Weights of a small sound classifier: adamw at rate 0.0027, 144.5 epochs.
Rows from block 6 of a small sound classifier, named by matrix and row number. Each number is 128 + 32 x the weight over its row's rms, rounded and kept within 0 to 255. All counts start at 0. Numbers have three digits each.
After each channel's rows are labels from the 100 clips, of 14848, where the channel reaches its highest value: "strongest on" is what is common among them. Only what is clearly more common there than usual is listed. The data: synthesised sound scenes: up to three everyday sounds over a background. In brackets: how many of the 100, against the usual share in percent.
# c30: last pointwise conv (model.blocks.6.c3.0.weight, 320x320x1, standardized in use), inputs 108-161

c30.305:135142170148155116106118111122182019122129108106098128116113129109138082172128111146123155147162080128108103100095147109103109165178166165107128147148101184132093
strongest on: spray hiss (54 vs 5.5); first sound: spray hiss (47 vs 2.7); knocking (27 vs 5.4); first sound: knocking (26 vs 2.8)

c30.38:153121093164115091110151118114129120128121000094091133116120130111128134057150149154120111123135139157102067140215144184129120154165161087134119141120084085124095
strongest on: frog croaking (85 vs 5.5); first sound: frog croaking (84 vs 2.8)

c30.23:128139168157104127117155087088061189133128160132128096141117139109136182144133124127134109061074144136171163138197112181111143110056073097133103078129178131130081
strongest on: water drop (99 vs 5.2); first sound: water drop (86 vs 2.6)

c30.140:126126110072150112109145171064147131155153143186143134128134184186076175076075080075126115125172082146126144135149149118179116059162141098052110148145107071096115
strongest on: mooing (100 vs 5.2); first sound: mooing (100 vs 2.6)

c30.19:150061124170045096101125117147146132110139076113117131117102140097056013148067206128132107088163164143103098192148148162186081111199157125100123105144129161113116
strongest on: frog croaking (88 vs 5.5); first sound: frog croaking (88 vs 2.8)

c30.246:098133137162096124121128138105123135104102099112092077097093114107117091118117163119106087136139173142177145132160132137162138162139135108126115068106151125133179
strongest on: spray hiss (82 vs 5.5); first sound: spray hiss (80 vs 2.7)

c30.281:127137130106194115137154136090202088095090068084094112115121104101130074078128140118160139133157150142124121158139136149173077123133133103134131089142072146118122
strongest on: mooing (79 vs 5.2); first sound: mooing (78 vs 2.6)

c30.260:079135134139146138154128144157118148013062086055067087028079045017141134142140128130155149131113162115135126111139102135127133123154143116172144143156129134102162
strongest on: water drop (56 vs 5.2); first sound: water drop (54 vs 2.6); spray hiss (46 vs 5.5); first sound: spray hiss (44 vs 2.7)

c30.181:141134130131109137115074108113111132092110122121116120118102086100156117142135131137145080117129131103161176109105152099109219141064060146107119068035119094147140
strongest on: spray hiss (89 vs 5.5); first sound: spray hiss (89 vs 2.7)

c30.134:173167098078122091150119147133116108176155129221168161195141145159124128127217092148067079110164117133082082121074137084138126095089081124135141174146052099107145
strongest on: bird chirping (68 vs 5.3); first sound: bird chirping (50 vs 2.7)

c30.249:117120166185154143120143089111165121119116143129122111120097127141146100134101132117190124146122119069151147047123103155107177134126133119125111049132132123107157
strongest on: ball bouncing (70 vs 5.2); first sound: ball bouncing (65 vs 2.7)

c30.129:140134141126163135130168106106163101146178127125123148160151196142123108088145128150079147144135156146108094154138181101169078156118145100077080140145081132155130
strongest on: mooing (100 vs 5.2); first sound: mooing (99 vs 2.6)

c30.237:126118096129157135169129152141189145136141135142130150140085146148180140094123093127165220112123155140146136133115126101112116157165133166122114128127085150151132
strongest on: ball bouncing (69 vs 5.2); first sound: ball bouncing (69 vs 2.7); door slam (29 vs 5.3); first sound: door slam (26 vs 2.7)

c30.138:117128129113141150139089157143121122110150137107142180148077137086152125131166155060142121186114159102122084104129089114126107122171185139131107111126119149137172
strongest on: water drop (87 vs 5.2); first sound: water drop (81 vs 2.6); number of sounds: 3 (62 vs 33)

c30.30:108101081144129124086143127127129058129127148118148139152196127124078075190166140088046129116149166121091129126128108127140118094131136135144138162119089212121116
strongest on: ball bouncing (61 vs 5.2); first sound: ball bouncing (52 vs 2.7); laser zap (40 vs 5.3); first sound: laser zap (37 vs 2.6)

c30.158:161182151115134132110085124092126111071084226125149091093187099214151128113081124112114119086121133120127129130114146125140087122121116088063123100119121128128128
strongest on: ball bouncing (45 vs 5.2); first sound: ball bouncing (39 vs 2.7); chatter (31 vs 5.5)

c30.317:127161189151095095141142088099121067128133102080096123109119146127040079128142140092129133103119097124119119130114155131135087138112142080092093123136098152116138
strongest on: frog croaking (98 vs 5.5); first sound: frog croaking (92 vs 2.8)

c30.85:068129186134105132124207150069084128128142163132141126128130137134124164123108169121107115074043128177111128112153121167131128097103123113155122070098139134112099
strongest on: water drop (52 vs 5.2); first sound: water drop (47 vs 2.6); speech (26 vs 4.6); first sound: speech (26 vs 2.4)

c30.90:122155103184156128129134095144115119142128139137121133125157125169138132118145161189115135161128097150123111075189086201004126148114132078107121122078112142118087
strongest on: bird chirping (57 vs 5.3); first sound: bird chirping (55 vs 2.7); ball bouncing (35 vs 5.2); first sound: ball bouncing (34 vs 2.7)

c30.150:156145111156125136125134105115131073102111143080100105106210122129104094128130117101060136126135133123079060118111145126132067156119131109084113124064091171103127
strongest on: mooing (48 vs 5.2); first sound: mooing (43 vs 2.6); spray hiss (28 vs 5.5)

c30.278:151096159125118169054171177075092115130118128193124095133122124154121181086128142161118150125103211161123100117167126133124117149125143095105119137081127134138117
strongest on: water drop (70 vs 5.2); first sound: water drop (69 vs 2.6)

c30.55:099133140187062144086139125134084123143132086116118108112145136147090107129049185141157150125064129143118094158146137205212118113171194112115074061111179161125128
strongest on: frog croaking (98 vs 5.5); first sound: frog croaking (98 vs 2.8); number of sounds: 3 (61 vs 33)

c30.13:093147143105152167184094123078127156158170198156184167173110168183167174142136150125107087114109121124124124129111115099134120109130116124129136085146112129144158
strongest on: water drop (47 vs 5.2); first sound: water drop (35 vs 2.6); door slam (27 vs 5.3); first sound: door slam (27 vs 2.7)

c30.250:090166158191126083117189129086096114132112104137127119123129134158141077117136174126128148078094152218137141160171157233142119154127188122133060071107097127106098
strongest on: frog croaking (77 vs 5.5); first sound: frog croaking (74 vs 2.8)

c30.10:116145141198106129085144122153102168127130116126136136130107128130154126187074217182134181116165125190129085128145136205136106142118153123086110122096128166140117
strongest on: ball bouncing (64 vs 5.2); first sound: ball bouncing (64 vs 2.7); barking (38 vs 5.2); first sound: barking (36 vs 2.6)

c30.214:126129137129144099101181129094127097174134103140127128142124168148124083074163154123083124135123132216099078151138183132190084164140170071137089124150129130125135
strongest on: mooing (89 vs 5.2); first sound: mooing (87 vs 2.6)

c30.262:103117120154073116150123125132137133155138121156148158133094152165137121137119169138168115146074128150132110125151122134145125159169153136119098037112142146118126
strongest on: frog croaking (100 vs 5.5); first sound: frog croaking (100 vs 2.8)

c30.204:104123133167175160136095185156142084132146130125141158137120140139136132117130153127133163187137101046084067054111080126099079159128126127126122063084135131125129
strongest on: ball bouncing (54 vs 5.2); first sound: ball bouncing (51 vs 2.7); laser zap (39 vs 5.3); first sound: laser zap (37 vs 2.6)

c30.117:117111098156128133123051117159164063110137125124108131136122133124123000153064107059155135171135134103167168105123130107142124172175147195096103106157144157136146
strongest on: spray hiss (40 vs 5.5); first sound: spray hiss (40 vs 2.7)

c30.267:142138096212180129121081089157191060123126157149126144126168132169135081141104105114150130134163099133127145081132157188130159132115128157097127098124048195112109
strongest on: ball bouncing (93 vs 5.2); first sound: ball bouncing (90 vs 2.7)

c30.87:141128132153069053103135128178146101138140057130151182141119163175106126111110103136115074124168147171142172166189161158159155119173164101082117138136035143126120
strongest on: mooing (97 vs 5.2); first sound: mooing (97 vs 2.6)